A small image super-resolution model, trained from scratch.
Model: activation silu, widths [64, 128, 192].
Training: muon at rate 0.028, batches of 256.
Rows from block 3 of a small image super-resolution model, named by matrix and row number. Each number is 500 + 25 x the weight over its row's rms, rounded and kept within 0 to 999. All counts start at 0. Numbers have three digits each.
After each channel's rows are labels from the 100 images, of 14848, where the channel reaches its highest value: "patch colour" is the nearest of a few named colours to the mean colour under the peak. Only what is clearly more common there than usual is listed. The data: fractals drawn by 1,000 iterated function systems, in grey.
# conv: 3x3 conv (model.mid.1.conv.weight, 192x192x3x3, each kernel summed), inputs 0-63

conv.138:527449469507492519435493491492481517474461503501453513521519467512471475498509490471477581508528477502515480506486480525524492479491495540517537472485484445489507505497489505532501469498484492
patch colour: black

conv.160:464470481494461516466492492483469504477441510505500532501497486466498472465508504477490517504516493506490495500482510481478503474446479499506516503497452522519502499506475499491505505506498501
patch colour: grey

conv.79:528493491492489507504510503517483497501303497501546497507460517469489503521500496459484530477503506486511476472478495460494503527497513493493491491508522523504481515487539474482460504452492487
patch colour: black

conv.130:506475509522469493511529489487469491554350543487488477501493487495490480487488500487498545506484502482491500496495511454490501485500472519501515497499492512476494489493530498510492510487536502
patch colour: black

conv.100:494497494497492499525493507516495480541497503506507492514549494515510493483513513512498487509489507512512507495480488646513519368497482512458514512487511496495483519503505488497541497503500516
patch colour: grey

conv.105:513481506502502512435506502488487508479465514510493521506478491520507505424511488476499536520510494499436522450486512523497507513502479498518514470495531520481508501496472514524490467503475501
patch colour: black

conv.63:486533520470491499467505500455513517509502482519467515485492471485491503519494507510472490495507446493515503491519508470509526499508506508505501505471469529496473494528465524528471492489528501
patch colour: grey

conv.87:541494467482489535484502519463479523446488543511495493493470499459534472526468473488509496496525499498551519530524499355490497488506506468518519487533511523524460540488497494496475500466493497
patch colour: grey

conv.40:461442484525523523512470510484523479515502520505467475470518517493502482512543495463439484491474502491471494512517514411495457523502486534517502503496495457519502508477488462495482498565491458
patch colour: grey

conv.75:482471482510488501503488514517488478523471483536477467443513488517542485471525510505486389535499498515503531466491504485481500477510528520482520502498493424540492544520466489504513490511475501
patch colour: white

conv.37:501495493534503508473499510509466511503345510481491480497514487453457503496530480492499514538495486498523475507480490515500522500482466492497500485491484487494510490521493495525493493495474516
patch colour: white

conv.36:461481492476491490460527486471484522494472508530454559451520496490494517510524508483534487480495492550521492502482493417498517530502516512526482510475503491449514484524490485502505519487466524
patch colour: grey

conv.146:511461514508502510470483512446483487505491466529463521509492512490505471465528510516518484508517535499493526478492521469503398537478498470490501508460503542474493515488464485456534515488510481
patch colour: grey

conv.162:486483499521504516467373508441498505518492501504487498470487499476501489518516498503547474519459512506513499485504527473491444514504469458522507508437481531508517487474472535453495514511489497
patch colour: grey

conv.158:488480503502552508488491492497534508510484499523483488432514488521530419495516516482477488484497492506505492471508482455484521511494514498499521473498517444464507509502493526498483504638478377
patch colour: grey

conv.181:485507535503503522467502508488505513479545511491480454553508479409444470486505488560496536516497501509466457509490503477459487521483492504516499508495511489525508487499490523505482543489506480
patch colour: white

conv.43:485507524468494509478497509479492491491487496504483521478503487499494475496468517517490513522494460507507496486502528442489534519503512574530504498369488556491490491499465504507476525471505479
patch colour: grey

conv.3:418452484500544525472506469517524482485418522484471500482509511519481527466534495459467508507448501513484517498511513435497502496478480521518502513525516471483531498474477469509487505517470485
patch colour: grey

conv.141:502509475478477535571497482506499499519488526498505498485471497488493499459508497476486503471490496516563486484499483494477504489473505510486511482494510513501479498464522504493495500496504495
patch colour: black

conv.180:483500495492508498495480502495490446523530518495482526502544492530525488500510492547512480498543506500550526461497513574539488422487491478435496472499504469462470516503453512524530467474476460
patch colour: black

conv.191:493514471491511525520484486467501471506548478500466503514480506474470496482496472527485475466497512450457475454495486450518420522485471410513518495514531505480513465497494530464496506495479493
patch colour: black

conv.119:531501477503486504507430503470469494499482493507489510481491504515510500519498507488563498504486628490485501499482519479480457535513484409493483502497504500507481509500469496465487520507462491
patch colour: grey

conv.96:481493465478479485517509471503476494502470449526494536471499460508509500582519532510476532527491490515434492493459490532479495494492486539510503507494510520474501526495483490505490513482482479
patch colour: black

conv.142:486455489564503514481496506496498495500525504478510505460509492486493584473507491490459479545479489499479514475502535428516499540537470518530498500492480474545534484513484493503447455413522579
patch colour: grey

conv.31:484495534486522492499538522500501510479520460469485476473476447513482493506536496482473508482482418500511494486522460505510496520486515458484489494411518475474528473501461535535491469494582501
patch colour: grey

conv.114:483502509457526515492526513530463487484506505470480493483462458470470511491498435464461496478509470511505478467505475474474497495485503486500516510409508507498478449503454532502462484510515489
patch colour: grey

conv.108:508508486494517531514519479544470495504515480487460489497482517488480504486514487497419498494488466482468476481481509464509482528521491494516492502393512488498502472482552498474488516498509493
patch colour: grey

conv.137:505489501502559483492517531486527479515539481516486507497496463497509484493513519526506493513458504524497493518463490503510498545475524527503522518467480487462512521509476482497506489508514483
patch colour: black

conv.8:479466502503500497545512517516507505552468521489533430495499492481493525524514517510484505470489480492557488507489477478473515532529498515495512506459476464523463519502543491500510510537536510
patch colour: grey

conv.39:517518479495510490486508496502472514525463494510490526470499513498516560469530527453498517484471496547476491504474489434496516516510505507496471494477532463467502475513469467508527504551465534
patch colour: grey

conv.173:414469478460531510486509508484514500509458486497464517460540502470474443460522479505460458497479505535478494484503497399484510501499467501505513489489505431506492472510524491471501517418481445
patch colour: grey

conv.76:509497480447518506479509482487508481527456505497485528483452495498534545446460494501538541501536491529483545460487491498496500518495507467511487482496481489527441520501494487503472489499494546
patch colour: grey

conv.6:484499477504512491471489485484469492442458513496437530533488503485504453485518478486478527503500499505459514476504503432494504487456443486516527464486507522513539496464483501510513472469495453
patch colour: black

conv.95:537484518514505513441497496526463486543438490489488483511519493491487482509535496540485535512459492477490495456449534610502501435493517498495531491466510522461527499517475522525523493490520488
patch colour: black

conv.77:461529507469490466456513506484485497505480474499504504480488505474491498514508496513504476512482447504522500490518477510469466510489501481513516494524494533482517484516486526531499493508471505
patch colour: grey

conv.50:511517472465497535510508515482503485506538521477494469494487501483490474484490474501484501485496506507496480483510492465481476499493500543502504501497504474517485516336519496482501498509502479
patch colour: white

conv.29:495498462505485505515508489497467509504510500404503498498495502509409498508510468501490560480506499497478400477486497469513512517508446511501508482500503464524493437470502511499498506499495501
patch colour: white